A small contrastive audio-text model, trained from scratch: encoder norm layernorm, 39062 training examples.
Rows from block 7 of the text encoder of a small contrastive audio-text model, named by matrix and row number. Rows with one number belong to one neuron. Each number is 128 + 32 x the weight over its row's rms, rounded and kept within 0 to 255. All counts start at 0. Numbers have three digits each. After the name is the row's rms in percent of the matrix's.
After each neuron's rows are labels from the 100 texts, of 14848, where the neuron reaches its highest value: "fires on" is the input token at the peak. Only what is clearly more common there than usual is listed. The data: simulated sounds of rotating machines with and without faults.
# fc1: MLP up (text_encoder.blocks.7.mlp.fc1.weight, 512x128), inputs 64-127
# fc2: MLP down (text_encoder.blocks.7.mlp.fc2.weight, 128x512, transposed), outputs 64-127

fc1.161 075:122034120137104124103084165140089096125073136127118135134149098144135104094095164177155107135156134065161100194129113207122101165145135145131134119113186178058145170161095116121111121138171114
fc2.161 040:153128132131131111156141090106121136111121148199116144090108125132103153145128129120130097100144153195125139147142118107125140099135093096098124209146157188124109133139101130083114118136076110
fires on: "thin"; "a"

fc1.510 129:100024148149102161100109182153093072145067135113145071089153101128163118104110165165144093160143155076118109177109082191129113184138109120159161074108161149092156151137110119152161104111195156
fc2.510 066:095170171141104150122138154133117105154113126089159100094144149117150090160148126097124105178099134121076133110105072137143143198101117113132155052118120160135127122113121116137135108102217155
fires on: "imbalance"

fc1.327 183:145103138159092080102150136120072061165074117142131120105126167159129105114123159167102155154072115066094126118137099246150150129116107154138124134119111130174119080086166110103123128130164131
fc2.327 269:112255097151125118104134124172136117080149142088156167096135158127121109166123059135101184108163135107145139093122111181111081111144171052123095138129096131161157150169081158114115123117097131
fires on: "<end>"; "grinding"

fc1.204 313:117071127134163167141106203128090116132091104131144089088146090141131060102170171150160078159121181123156098133129102162131106151151070054165143126116139124158135124144052096126151100132129152
fc2.204 204:181225117121133103097153071144125089114114121113131129129132134115120116138086102116148149106153140139077081140137160132156140081142102117075144147120132180127102184149122094118119169117046095
fires on: "reverberant"; "room"; "a"

fc1.427 155:165107147115128116070133125170107047148047100118127111169136135161175085120090112170133147175107108026091100178137166217137131152142111158134150136113133165161125103104127159100101121134141133
fc2.427 148:133255118175162126126160121147131058092067127097143163113124126118162108138094103088145165107152141159083100122146145134125161136149178017101164089147128175138137139175092142138089130122082120
fires on: ","; "grinding"; "with"

fc1.178 014:164150102117097176140104134172085086149050122078144156120137169076130108121116165153122123128153123118115123099119098157147092110141142030120177082123139134071179140141168217151145074128125144
fc2.178 016:057255120118141119084129105109133129109133147102137138045138160101112096163106109126138134137112187150112094092117089122145126100136121083131108177128114126175121141152140099129144153113111125
fires on: "in"; "a"

fc1.172 286:078138125105109115121100140141123074138088098083109169154144081119115083083051143171189151101111121136113052108146168165143119156170193115152158154107112132135155149151110139135135151145130081
fc2.172 500:074139146094133144091094115147154088118103155145114102159139100124124101137097136173127092113149130101125130158093145138105083106145122173142118161133140149148128138164150076090134162134139160
fires on: ","; "in"

fc1.421 040:106146133197109216137125162136089123125048156108167095095125114136162102104146137152152095141146146104107134142145058130123122155131137087112151033153154128157155158155097123140102085135181150
fc2.421 043:105215114159133153155155110113109107112112139110118168103113129118102126143101107133154190100130148159121052063137115143139132154140151110106133225128125143123117150169111111110127171138112063
fires on: "a"; "in"; "room"

fc1.246 132:105044138142110152096091185151098088144079136103126110099183093110151100105099157169166089152130149097128089169111103188130105167140080130164158086080160170091151179134117133147158108117218140
fc2.246 060:131243145148113092103173131124129104154100134104119133060123155124134113134166115117083140129137128130095126120149094157136160135111045118113138059091123176143105134113144099117112107119226151
fires on: "imbalance"

fc1.351 191:113085132113105090115114143160141143117122131131146093076146132154141138113167136130121095119176158117126154187142077176128103175122145099157149100159182149117149184127120122169140093107139107
fc2.351 168:130255123129120099111155124134155106113107114118125138133120180125131091149137080116092137116142136145109123114157156153118126082125097057105127120133084136167119133120137131109096122125106132
fires on: "reverberant"; "squeal"; "room"; "a"

fc1.508 126:120070133148102042089123140120106105115103142146143113070155124122138156106114177143125133175113130073137138147122074196149166161132152145127151102097153173113139138155130068134128099090166144
fc2.508 096:110208109138100139098193144134134122119147157118151097021113128124104092154186099129138136150148178073131153074095043175118087107122110094138086199113112103150165144132097135127146145114155132
fires on: "<end>"; "rattle"; "grinding"; "squeal"

fc1.378 053:140051162133086188133138144135093114167117121130166104205133125116168147117117132109137106132163098141092107177127136099133128170125099153160182125105148152025129160088111144198140128112197125
fc2.378 025:133233128144122141140137098139142162100152134133110166091132127102104114143161103125154164111125154160154116019110107133138117062132110071145103200093110099126119154168112109116126159123142141
fires on: "<end>"; "imbalance"; "clipped"; "noise"

fc1.347 067:119079142153119210145129189117101105132096122110160075143124132110153118110139167179174073196142126092134125170119092099124116188129134075166158057132168110087131140120080126168143123128125126
fc2.347 042:100169120144121126129117125120112147131146134101083171108142129102103126138077132138142169117132126157133053029111134135137120092132127132134104187094112098097138159147158114124143158123142113
fires on: "no"; "and"

fc1.290 013:136181169201104208159116167155132099120118082094097156126146185111137103089125136159127123144145162122127093132114105172143107135080104117110154047106046114104138108136115173081083120097117094
fc2.290 011:066255133106124122088148129100118129124131135116129132026139141093126074164117115117145140134100195154110082122122076131144138124128107057123122139150131160175117125153144124118145148127101100
fires on: "in"; "imbalance"; "a"

fc1.32 101:156048132146068135134130154121090085165072116126138080149124160134156118093111142182132145153110077026122142164145109177146139148109094182128139090100104117029125129082144129129136122141189145
fc2.32 069:122255128115117084116130098135158089103104121143136167099133104132126093146079095103138177100109202148098126114128083160117139136136157072092133193154136194213134138181116146090098112115093082
fires on: "imbalance"; "rumble"; "pink"

fc1.381 013:140057195173135151157119136109101146122193188136068107150119112153085139170182123110146165131151088153158160152132141138128149157103160170118096172173138125177148146143091071113138118114140130
fc2.381 009:142000130130129131175122116127139164129144114204159113209114083138137128109136131117149122116119111153116149139129217108138145114124131138120150052161128152141122103139140103101117127122137091
fires on: "<end>"; "and"; "pink"

fc1.78 260:124089141186055135153108168166088112128132140113138137090156121140143109112149156135107118092161131145135163129134088142112081127139082134178136112066113126032163173120094126188178135141197149
fc2.78 338:186068151155161118098147170085120134180133095123100172139113132124137080093135123108120156130085155146121067145159172138118168177122109146129130111139134072170100070111189153149118130156147130
fires on: "reverberant"; "room"

fc1.184 013:142166166187132161111145205111103117119099159111087102142067175108147099064132127102095132105140152170151132126050064133157107166094127171060112134106168152091088136078136125088116122099190094
fc2.184 013:124169133069154141184163077094170148139129081144159150095098122095093099181127082101148186132119213155087136023133097131130164116090147074119129202152105123112120117151148167112167132113153140
fires on: "thin"

fc1.484 135:128034117162095135163117173104093145109061144143136103095118083133163098060138155157180137110099160107150146193164072107133159161150096157098182072095173097053140159144106127173125114150168108
fc2.484 103:100255122103089088150132131159144094103108120118134148122141146131135140144106114136089151090153117138124130110134121168097110079122160100107127167143099152144150148127130167137110123123089089
fires on: "<end>"; "mains"; "pink"; "quiet"

fc1.129 196:140120098137061110097155144125151116121111138114153043120116196163135136117144136180132105180153116011151159119135102180149142087104101128141092112151096117089156130080132107138114150133109159
fc2.129 230:080186111121163136117143120142147099081139138145127147126118133118117160140114130140106140117177134138125119116131154143123100091153219048118108189198128071120155127178110118137122169136000117
fires on: "thin"; "<end>"

fc1.478 272:109083168157124157098114137122123090151114153102159067118137128127139093157140119131123107159138159049108121162058071164093099152099106141143098062125128219129132121152151104075141108079187199
fc2.478 381:103255126108166117079131111164153109106123118098081176131148158119126093151113076131101141113139124158114089084153187150127093096158148063158124206119108121189112137161086109114108145145097127
fires on: ","; "and"; "flutter"

fc1.14 104:117052136178118180125118167124126102125056139114133079083127132130162131113139146132147072147169163085122119197128065124127142179131118114131174034130186182061142187139109134133135095121182137
fc2.14 040:127130145138136153115117102090094102152122117097125155116136115122121108134074122094177186128087146144088028085130135125147150201132136156136141199108127175140112127148106107113149156121169101
fires on: "imbalance"

fc1.414 016:127035142087115130093088131097122162115132110146125144136119096179139142142184132092111173132082085081115135143102109098134142157142144207177094156114154153128108112164151069113146140140143093
fc2.414 011:148016099138121085152139095145142137119133148154128137154123101140123158125130115072153134098140097173127146096114148095135137105135133160127154244115131126123126166164090111115115153119106088
fires on: "<end>"; "quiet"; "air"; "and"

fc1.60 032:143081148174088102140138121160108070149078143128162080136133102101132171130119160120102111131169113100123131142158124169108102134128125126182130107107117173043156136107141147166159092095225180
fc2.60 033:088206138173121130126120095136111126086127153151142132042122132118134086153145096130143141090133194150111160132153067116135112085147095061102125188156120149150116153178143099117121143139103131
fires on: "reverberant"; "a"; "in"; "room"

fc1.18 110:127065125159098074162115164101027117113100115150118111104121127131124113069133196187166148112107143120150112167142067166159135135165128120118139077117148113081140135146092073120130114139109109
fc2.18 109:118255122118149180128119120139151132104149121100148148169124137126129091155115069143106165139123112110145139092118176128114113111131156066134107155143092095181127114145108148109110121143107152
fires on: "a"; "thin"

fc1.148 194:107079132114105148133094137170094127146114153110101118108152124159139153102138165160099096127166102126133164130160124119139089107144064185220155154053125097039117172093110119207183145164206155
fc2.148 265:151005162158180133091142108110106146164181142189118132092120099111112129129165160095150157164091163144097111113129148132165144118132124152117109148152137054169110081135169079135158157118098156
fires on: "<end>"; "room"; "quiet"; "clipped"

fc1.67 011:135179150128108096106136172150117105107090181089195136117162127061176149153171108146141137109127133120193087178101088114111147185089103152081131088103178111090182183068099082119070106132157077
fc2.67 011:126137178099136177184160099064158154154109111106157131095105111110112097182150074105127162134133159128091104030116128128127152138098151027170115248162093136129129134125122171097198136145150136
fires on: "thin"

fc1.251 186:095141152113107144100073147224147073127127151130124135134188156125135133138088133185094070126186131130146126114118138166099056121143124094190105156148151101127157159148110118149144151144124141
fc2.251 271:066141145121122199177139155160117101110150136144144136160114107095120129146140131130118118116133114163129128074109151087092078087127166125113110137133095072110157118147136174152177152144121124
fires on: "reverberant"; "a"